A small image autoencoder, trained from scratch: encoder widths [128, 192, 288].
Rows from block 9 of the encoder, named by matrix and row number. Rows with one number belong to one channel. Each number is 500 + 50 x the weight over the matrix's rms, rounded and kept within 0 to 999. All counts start at 0. Numbers have three digits each.
# convs1: 3x3 conv, stride 2 (encoder.blocks.9.convs.1.weight, 72x72x3x3), inputs 7-13, a 3x3 kernel for each
# convs2: expand pointwise conv (encoder.blocks.9.convs.2.weight, 288x72x1x1, transposed), outputs 58-115
convs1.0:491480499472550567485579591491550548547487465456507443541522449545454482541563457536478462511588524571455375458473490555619580616505457536536513530579593568524565487526422482483545551523550
convs2.0:466441539508457397537359580512482488532452528441503432492452460481416508500490513574562544510436533505560568492524541470482550483504441521509520450511457560456537524551455549
convs1.1:486501476507465390504554522507550508433493572412350599519489476484569408463488378512490542477461560554397488443476570545473489499546562529475514563508496510548554530498522449532405529480456
convs2.1:496592577558491513421396440467512429414465527599506528503594442494593486476474543571604520544549456446482512396557531427459485432418411595524483543469542511434517463441469499
convs1.2:518522568480532544518383437529484542542532522443625462510473506545523534456539536507509488555483526495380436423453507530479470450421651497475502538500484552467422503482483450489535508520475
convs2.2:509553521428424574505548512525554492421443437515469535475494560508442491454552512498417434385506412453465485594523510460555513586501545487450486484461567485484519520482416530
convs1.3:486470540489460483448380451514451496491527508553488531506500488450567493512500523525474526510472395551491482504507462513432525536520509534527521530502487592421471554545548523390373501498498
convs2.3:502547529487551554445478530540532533573458375529452539509437518504531525564489484511578546511425416517588491575521503510596564647405352537489442500349568501460506513547502415
convs1.4:483483441554402420536424455593513503519468522455492418519533440504585504553532432532510544550535546512503432483467543563518542582451389485512554495494441463485464452480492459506477492434492
convs2.4:459525498493565567501554450554489405462463426552454381561458513453453528459523520416563478503448474513446453529552531387544472488422536554520474493478452455529568419455427456
convs1.5:441529460550507460549515522554517527497507492455439494522527437441442414523540416543406394500475436539468463479482465519500506523485471519601579472489496535529556545538407460418462547498454
convs2.5:466488537491453480516385606433506559429568541509513470580534570510419531545448578561555530504459444496562491410483495443556534501540501572509499516514471484438449469568467543
convs1.6:520459531494600487553584546492558512524504497546460382467511547443542627450518530529570489520553530513551413471537473505517522532552545522533575514520565552577492531447539542485562567506546
convs2.6:467421537429475407526536471526502622571486579513554468486507508469547489501505563486546404491508485416428471583547553436502523462552528511454466543560580570524434585442480529
convs1.7:427534524512496450506458566496511518574460510568565513480533514471370544474554514486418510535580533505533550474472546472533401530467427517504502559524428549552514534556498492562447524534536
convs2.7:524571404448411594463554501494483428477544446504531532436544518493582431584516573462542541573558506643516534484576481579516555524571575454486472502567528505479568504452556524
convs1.8:506445474528574569526660547476519475489589529473529557499474489510573475478554523484517576566506461481484457521496499527481499460531532578501509487476559507547458488506525543479479470475481
convs2.8:540517441578471521506568497574460572542571538417577504474538382483485538397487474558448488469496560565569613478504431437459493519600457507551442516539421600398536494458549526
convs1.9:471486443487501454504564551472497512527501617480467612521545546486413606488510596493535461542602408508496601498560553498530504533552565517558469548575512510504509562465512488476512534481428
convs2.9:596495515502494559549491423486516468450552559503473388488464510499543527585552489605446543593515543508477487579535556389593537452559531532523506514480518529560462548587480578
convs1.10:438516496465507541547462465460510532509453438512553539496494523504487432512550475504520516488551575397558557452494490610558572556602490474536615492501445546526465468468487482502631482672494
convs2.10:508484465509477492472457518524482477495512506523526614373471567478558502482464514478605550537499571483385486549489521527510549539495552512485512446458545501475463467527490450
convs1.11:500387393440503594517477610483511503492463478460565519516462511532444508518515593484582512535617540551478556488496541538473553471448511495509474560440440510438467534442451481425597492492590
convs2.11:588483457464483631483495571638448572547543447586501568499570417464447468517529570422530463601572604502477419553417656541454458582534502524546528534527500510484561502485537549
convs1.12:476453480503537502478591446478485525609382452571525419444513533542572523528591530493548440522408459491470569492475447547466556560443464500475477441466519395516521452470470508584530490556517
convs2.12:499465534533419419493460517479505445584592469548562529513507499512484507541512556581518492530528464473463480395529497552537485551475468514525525458443513484560505509525492524
convs1.13:490532543494515526494482569533448498507450591513509382496524506508554551528474559451567497468590610459532574505490505536482458536605483459475500478497447562554410530514491563552567502422561
convs2.13:491405523565506563586458481466477582548594526453471419577541471448511510419502496596476486509459509476434479531498468588524461392429578485541528488448415584533486398558458434
convs1.14:480498511464524457507483516450473487455469425505442469465476505525552453513468477487477570547448521447515523461474419498501501493442559524469475465546505507605578569493539433504495517419536
convs2.14:439397441499610501445503513576502405477459540552496564479481467465540519511583368528504483440519515464514520405531561440494492520564568526563536573462437523491408440481483466
convs1.15:553435470463537507503488400481521477563491468508466463524459499557470503531514504526426473505465572562538658478393481483587510462561558476573566496575473570520499624461501469464540466563489
convs2.15:473691503458446460467415463461505444574415451519529484381540489494510418339423509488514528413505546583563555527461473494516522427388578487510460468457537490477616488524506420
convs1.16:475503524452612457509668417534432503514489528498501627524511497497480502484527615493497431523500408530534437517492504528437555526508468498487498478507455467504403492490556492534494615552582
convs2.16:552468473563455435474627468497507540586482556495538570458535482502446492538539441475462591412498432513509528446539460414531485511663557562508501496434436433493540472467477604
convs1.17:504532570504431528458535519501542533522465393446491556515539485506433624504474476535569451596463619496511595529460481489512503484527520543414464562541469521588566521493488523468621506475504
convs2.17:506372442539536437502543543489495518619571492508571562469568518524481523540527444531569503483512491537500550432519532484514530541466499475526541564500539573465569558500545518
convs1.18:524495514491381416560515514525465484530485492443552534519477546460464503517497404494495532497398519574561558489519449433470562386481519537536515489412474493464527556488434483511539498572491
convs2.18:485436451507533672478447578523486482506503550464453493448504483486581514494507501528433509571549438493453375433531550487435536444505490519514447469470479458532586480513463501
convs1.19:478448543445497420510430441518533495539437613525534504495506557422510487525504407480480491525497524535463457508471472409442543526507431495558524479474516570543446577476625507467432474539564
convs2.19:487474502559543425511442510492506403520461456492459478553532609513431526505460487533493482521507459526512527464467458448522546566402440452494553486622481499480496503519535444
convs1.20:538453512479527638420494592562427495490483546571477537501525520399473526511446531516542418511522471480382410535477524468501436533509462474531547521442552506545586528405505414545510519487517
convs2.20:482484475457529515520495443498524550437389530585589470450442523499575466595508478463436521597498495540547582383486541592564485565572517505501506452372471475503513474519482512
convs1.21:539550524546508579528453467527509503464635487519536462564537493498564515491517577533496536540552474533513441485508409459588422451552442517484542619541477489464535508519499566531521589496571
convs2.21:528347463499519479432493458541465527522556456536538488533516551509465469504518499439425495510491519470558458535493496536608523572575441476525490535433516512520559434521502443
convs1.22:466538557508543654553566538495404495524538557513505435494469532463553579489489512518504565536441453504488495474435536491455517562506530490568501550480585513583541527544494530542555530505560
convs2.22:487402589456502583539657491529523576520506464509509461600457492550418559457490458491519478463454514478557493592447574557541486459678533448489523501450474431533425466507490410
convs1.23:483484522505581625468482477574422465564526537533682600533520461503536477478664548534489515548622538496564530530518480467576476561496594511513537498501561509552500554433483464473460534434427
convs2.23:466509501427455468540559391528496479612524555433477570476493479493509505484526505509451481441525608469442379514459497551429535457501564506459487564478461534504493579457466563
convs1.24:498550497524520532495519486510500495592465487516402520463538468527561466499608508562531500542471444515459503472466533481488518543514536506477574509400511503414489507492456502600521485563591
convs2.24:532487505534550652456496486388518524507458484516392390473465537500500520551462452570550502518455459486482533458462522475522453524485495418496454546429534481563540491559450465
convs1.25:421469538440537481513548468422476512488473534521542575468474498503510589473434611498509527569632570519557545509494557571519514496433399506479579558452503553474443531485459525479476513526519
convs2.25:500594510460531473560542490529445538472489520481522412504579470497480472438487462506449475462437509567457539518458357512576514503555490537501544466498423546509514488540529537
convs1.26:493483513458460432456474445530522547511459438535465471487474514524544512465591599548499487578460463480496474479486554453524483485527684531512528472504470509605547514468553502562493539478555
convs2.26:454472460555492467498506447492518605615501538501485484507510424574483630514529520491597435445521516435533510438493382588523490375429442459577422608488516466494398464459529429
convs1.27:492506507522437427528500543498534584503548478460480457489552520526509473499575549516459472533403454501540476520506460503579530446508466528490486547471424495428496535495560522562541570563516
convs2.27:465625479460519461477507549422506443517513490484489435496395515536523531490552512581503523461480439452482489463536516609322469423492477495535453499558446500442435388501506515
convs1.28:535462460456411522485444522555502499608569579499610570538534560486436506502509573465509446478470547538491521467518486582569540481523569529530479438499497535526491482504491509510532538464537
convs2.28:488408545443546583569616437413491584524449570445484504514496493520507455459520491466465505573506527486589451554551471622519479439579484518520491496496480498534328507477529497
convs1.29:454462528466551532515518394492509467504442433530510547516499521505419349504468554551573543469522603538443506479553441529474449498483549505505551546518416435523567481597555486508578435672585
convs2.29:553570449508409506493584495486514505510504394492541663332461447494507452447460547420395437517510558548469544492499560644470501567505641454496541509493416493480432529469559499
convs1.30:501536488460505522449466470573458558542471481504524515517506512468464495482567535564504453482685700485534526496462447482583505474478383516562435475529468546494433532545481486452496564534534
convs2.30:517582520553459537531382471438490501460469477430523515545456550501562538395545506492435520529522605457502519555480473419413518394450507540548498523643545486581446577469543620
convs1.31:555437472485489483444426511485417498473541540500525545525521603517499441450573686433496482539554537539571566507463506439495492476522567416439415457462567447365495493485459557549545486533532
convs2.31:517507490512496522473479440533503582473504534533515542487554509508487513597483504416558508564455493511584498545565546399571497547593503530516473504504542541494476543532494496
convs1.32:496477465493574516470497437535459474491534623536507469485471452505496525527490494518556491499557428451538457522473498410524560472575544507571470583504580502522481545530555500468475452478526
convs2.32:489443555514505391511437327527512562546569483511501385549528464481491541610482434435492510518518537475481562558458471501497438555392518475463485465464568572483555513465493502
convs1.33:427495518587519550535448547543494527526542536442515504536433508535531453468473523503537575471557501535525513515491543539514573509510487449529555416457570385418474476498558560525468509476516
convs2.33:526512539429526585457456487543500465475485397532561482557507495432514516535452491422446529502542497457599580452524540478502497516506492442425475492415531488466497512474507575
convs1.34:523547491471442568448531522549501501564466447530516489503577549466433525468587487504532510509523527579424494450476537568586538547504559567481482516595585462619598483478384498502614448570505
convs2.34:483530506519455472515621511527496554531459444512534455506482463517502476531523410513596452541554559490410613449454456354424469475435531473506487523565497535455462493503534506
convs1.35:439542426542603510446531443575514547478518493471468513498532477427401470470586570515443526492553569489460553511533484503489484510492559521544496543601591418555594588493547483487498502459514
convs2.35:544435521485524515485620484537537552437367574524420540413481574475499522455522514498434494418417461514465515554515615429547465545459520358404566473473538533525552491538545424
convs1.36:510515464485566452453544486551570472569446464569521497501509473482470483470498555530514523549554488593522525455466487562451603565538453482464497477578500603524456536493506595452458473614503
convs2.36:564557562435549576505426540505457451344476536439550443463489476501540452616483444447457627522490515528442679513559458463504546491545575453475567459594478442498548465547533528
convs1.37:477473514465457424460460404472473469552349499539377470519425441429532497464515529473472524522489546461531430475478537525503451521525484484561553573353457473497442511476448504562414513494304
convs2.37:475426496514512554453385485454501518522487352512484475463482566551453510416504538493500450532540461570534552414387525495531472464397500485477482484499480467465353569448558528
convs1.38:445481480438444522473507520548510515553363521497500493526447476539478464490504617514641500502533551510477595470496505439477438496478420509536578573507490521541478482493516457509480481460568
convs2.38:547492503457469645516472583454515486429489647480475506588491419500483445499514616514474520515494603445480519494537468453477476496484478504510442487498535481479451518529468522
convs1.39:547530489463482433517577511515511486489481519496472553511538451535494549501501613563486410473518514517567541426495503460506484473553583461521512504495460482546504518544504449546526524514517
convs2.39:514394449515531550495490474434490508447422453535529291477499435520487549365534603544413485451527511520441505514515492625476511414489450559513454496478490463521592502529489596
convs1.40:504500489462550509492652586518504520499594584492453555514504498478492507536534472509528542534402465495405448489526544436405451553413621455536547479497439516490430492498494524527467580429470
convs2.40:476527539474459459481416519508523492529549529462538533464440555442558461485495511545462426410505491516457440423534464493504524510429498432441581503481562438535471519545464512
convs1.41:454528525490549582453603464526482528524521563500535521499513545463494457490506494504527543556545635590471466462431463444493530544523541470466410554459522531600431532529430514430506449401471
convs2.41:504514462591527479506500424501486432551534518504469539409481505527497514396508489452460502566496457535586413498431511520513459517583495517533523500465528431465471542446497484
convs1.42:487531573509479432415532460534520555546415539503444475495472460487428596560469514498474527487530595509573608506519490485428384488507537494511539460521440523513482462506414523533604493480613
convs2.42:460436480525563473533485457505513509516440345542432536486521491496543461586480567482446491539491507499479565536502454604444510443504600522489490438551516512492541512511577415
convs1.43:444525505470455499493526468547552501606369378549477466485500496460555464498590428581450555484612549572618582485511540523584490491535422522534518509501561516511548433546535485538524538433468
convs2.43:463478444475520531573601537549474423418435462556544428422496490516479544591490528521605467460560455487484546546482470515489527449460561533498417488527423542439439599486487573
convs1.44:469421470485449483466628596516568525516555461560487498490457535469444486469399364474494458537563505537599562520495525556584501521529594497515475539405415467511505530466507489516591521481595
convs2.44:503497494584523534457588576484520596542561494534334522517498597498544473547552408486512558471515446474489534537550573468547479574503441488560544491492537536510479526495555497
convs1.45:534454504542610509519577537504487490464479472531523483495534519488627531508473504505497547525530482513508508508479502461532550483475491467420511540602450490444470497493519438651605519514550
convs2.45:515566467445420539463486623535467472436454441481511436575565500497488433456488572481526470577550561529401387509414486522581511565587529560502486449509513524435501447525461519
convs1.46:506475519470389525510456446501432510591484549530553475484414445483463497500512445472497464510520571550576582495498478515458549482421520539491539432622494530541411503558548582478569530502563
convs2.46:471383455411469442449646532501520450579481491525426586601421445477525481497528560499509476450541521490564471512601616560435489460474515524441542504554483489545417505435486498
convs1.47:522442479444423551450562487575503484539552464563555559480491503485593587449529513456513539515520528464487552489508487426500568495414447512485492497481541493466482510504507498525606550577459
convs2.47:498474508456515447554626571566491443500475481517516477478498500516392506394518562545530524365480432474433536538433512364443535579601552500454584424443458483528572536490513601
convs1.48:514430560488494442506530389464454510594537430534521448512531509480456512542544641515478591613596468528536622494495460513442477510539523506455574456621636469557530579423529475453497512415539
convs2.48:477464589465544350535501473445518539427464518528386462530492533552527477457449455498537530523512517467502474495609617486516492557453629484482496490531518503545420530518482465
convs1.49:515522543479477476453486503549500471407475486514483463488512421510629446501608521491507538505578553576523526450485513531572483552683545510454496468534532539518551449541461526517450480523565
convs2.49:502525502479487550516565408459502486498510506465508523540495493511527514524492490495545553549507581522478537517488489460485501439611513517491491489456536531525445506495542447
convs1.50:462453473476529440482552567554574531606499427570558563496517505449498562498518457511550519508554529540526474429431485439438574562493499500530555493548485571553623389611521530425582541526476
convs2.50:536416482479534530500536393532473442490529494525520467590537387509467497447459466461562507513546513504432550561506493533411456505667515458522452520509528558551501347506536555
convs1.51:513536465502583483520582537468530529491518459540618573501524503486459513558584541514494491445520480464481367476535478450438549521396454483481505502460564479575604531477457515486528540415499
convs2.51:538604497441474629495579521584414462470482693499603526546574437474462474523472515486383539519537474451477468438394556521494548455494549499485471536477508581516603411482466526
convs1.52:509502463536465409493424632524497520501553467576482500508521525496478455515560412482580603528522567487651560502419557435453434583505458480495470541451547537475557468517606563415507552434457
convs2.52:536480513551532409478499547519490517430628520475454476454533501465489493517495502554443528457544446519454543607345429529389512579582433412461556560506551574492440523442513479
convs1.53:509413529462502379462601491528523507529478477474539355530494554493545490458495499474524496514593646525573543518520530444544578505433466496565501532478429472445404537416527522549569503575543
convs2.53:498491486484513380505532457483493399454484421492482465516505456497528456457549535461529425489517503530483495571604573472605508440481580474492548464525467402482458440470502504
convs1.54:474454455489486458512555477571538529534503420473355489499498387471583476477429548524514525498541507529434537478505483559577553497498597538509527480577544512528580457491532569531495523500552
convs2.54:478613544537507474537599639534503488542419522482513506545535507504433499534523464466482439498467474491478516446613456511569515507453448485535550431584546547584430578506435528
convs1.55:509548462537551598433527512467482556518477495508528525489498483489494487490560551509502458508422424536541518467469524465505577520569486504482499480443509532520503510546505513485532419548470
convs2.55:500470527534514419414559566497489471445618523480436496439541543487494508615541415481483515516468540455545410443366418450361490482481518513521445502398512518596496493529488502
convs1.56:515546513473584476461400546523404513564570507536566533484533441465478514508485482511497517564548477554482503511498438425465501480461476498508536517516330599326430487499527513521491509506504
convs2.56:549565358522435448408519380515500447458571471449594603497514520493528534632495437479507539535496550588555448532561510364638494499595399563513459487448611556499563622519518488
convs1.57:400507473427447481449408506467439506446491486438514554444438481514447564515500419555547568515564485486586478477488442594581530537520489512512461537492438600409497506423552486536408481527419
convs2.57:488508519541531499510512570475503632476466483523479575540469579526492489444492481510479523517498477497535462566470462635517552509461322494538488517517486461466535538496614558
convs1.58:513445470450582511497601457516474488459508400380550448524499510474477502513494611517472469532432484585483591485509538439471531504551466538540549528500613651454432505464600476570458461596471
convs2.58:487595556539548470533415606470520419493505591486551577525483468474494527450485537592489440493546539518545556500541487488483479470444463472531557474475521421487498570500480412
convs1.59:552520516498552459505533439486542576516471473529517523527467492512553447569506532489507572496429515507438459507415551442460473478454529483496436485459399506503421516459543428551491549423428
convs2.59:460488474489470560501387512464492554478492522503450535401463505518533511601486462451559525509443493473511407502436529561536527594548407553512475528568423496503538475474494500
convs1.60:525496467577410492512503407541524503489503444484485530493517498455596462485516576461535560474522410497509452521415457479476474452509545527485536563575603555608586558498517509533438502575616
convs2.60:515505465506518507500545520594508598461498556485520477473475446474544524528520447408472476450547534451566416582576511453472500534516531505496506497410531449574507512506403423
convs1.61:540452445581470468515471558543476441523371432494420444511525516522519407472483500490502609492543499583478415492482457447463559515487509497518568457485401540429463550556495543478501468501481
convs2.61:460538521571545609478411504488468513501504517522535460538552513510390461490472497502610510490478450463550513475469488536521481525440458465507523459580495427437496434481566537
convs1.62:552534590501509420468515454504516498589454430574529484496592494460520530444455560508494555532569620535532572377406464479546455500529476519467482455441592459510491544453556567584556566501503
convs2.62:529483501511501448540475516490497515483521470555616533504492447530427538583453499487439444491526496505559472489551459606554476570455406440458439500374543483508598520527529490
convs1.63:496480527464567410546524434521552534537516437470503591555522518488419464544500519515544595474550518514557548499578432529380564566576559516531483446469447513513419462463459535500565585490468
convs2.63:525554482500489508492454558498492458463420454464529532507452550500505497533506514465429530496509520522386609630485400495489454538366556409472550494591479477478556341439575434
convs1.64:532525522532460418513532586503508509540433514494478463544527474528515475500503559545544454492531420520543550529511512479527573496535465483537583462444516486479502538517524510479450522467441
convs2.64:510575474492493533538521449543504542404577504542559491578560443487493501500477473580454545459535483492490494490427488521467557557471427494530553480617491542478495425526534528
convs1.65:534472529460513474474541579513507507554539578530563503538509513482593511473535536509474542505570630490507586487539490567500430565506395557533475551434480515524543554431498484600460537510518
convs2.65:499474515449520476477423556462501461462545577465564522611469521510448526526475496451532476532395429622570403443522452536402439576434522413510558516466466437453556475550542474
convs1.66:499463513562361488577368401504476494486543462506595492503478485496512413549604445507551557492498600603454476531583441541528525452502528512535537496551582523371491475508559548496395478506405
convs2.66:538516508459412601541499447448477534486371396464378624497463438505542486408458501426469494421491462533521494548507529437396510500580471538489473554715479525584542461460571458
convs1.67:478509497506469581443514480499523500465571428522559428465551545513490429492554500470464493515345491502527559462477536470452486586515476478466569547465553461564460514485538480557471504628528
convs2.67:465473509493524479433531498527507410459522497547423514418456497461614476530504450503574488462487537523497519489479571478537459414618609456447551480530464468500463400460503425
convs1.68:489546446534478440494453498521493483505469516546543568491497518433585614482540506533503555474468588481571587420498428527491558470507541557545532527494482416361480531540498548496461571593536
convs2.68:474584477461502345506518590524512563591506490463421481488474600454540468478460484455537450403451498534471488528374527475561488520475483500435523519548445494502484603517444471
convs1.69:483538489547535584534501506465474485471544544445620558497479497446477529465502418535552500477483608497536542513486422521473472464423527496498546497480598499468528486540567556510607522641555
convs2.69:522530538475452457498402558510514489558543520544499538540533464468473430436508650585515473471465587514450503504549562598559501481443550550451531511508454560496422484537492442
convs1.70:503515519527533531470482474482433489548493495573525501510492532542541566498577473438480535537507525557432478497541543553509571515558482500432512482558544522570469537488500473555567473624461
convs2.70:458562528541517419536512534598526547407469528555512500458443497516532476429540507615544530534547449473469457517457471536714500502469429523525491439448445627459614491483472603
convs1.71:466474496475447523439462435516457425413437476461418516513501493500582526522476618516523476565541574539489564457495476572514563535560524507563603525487594527506556511533483540480514510486538
convs2.71:392532581458527479564462549469540511580510566477416427522507575514471502446494546485634493431475510415531484533469410540434535395506536592510441513569473590415384426479545547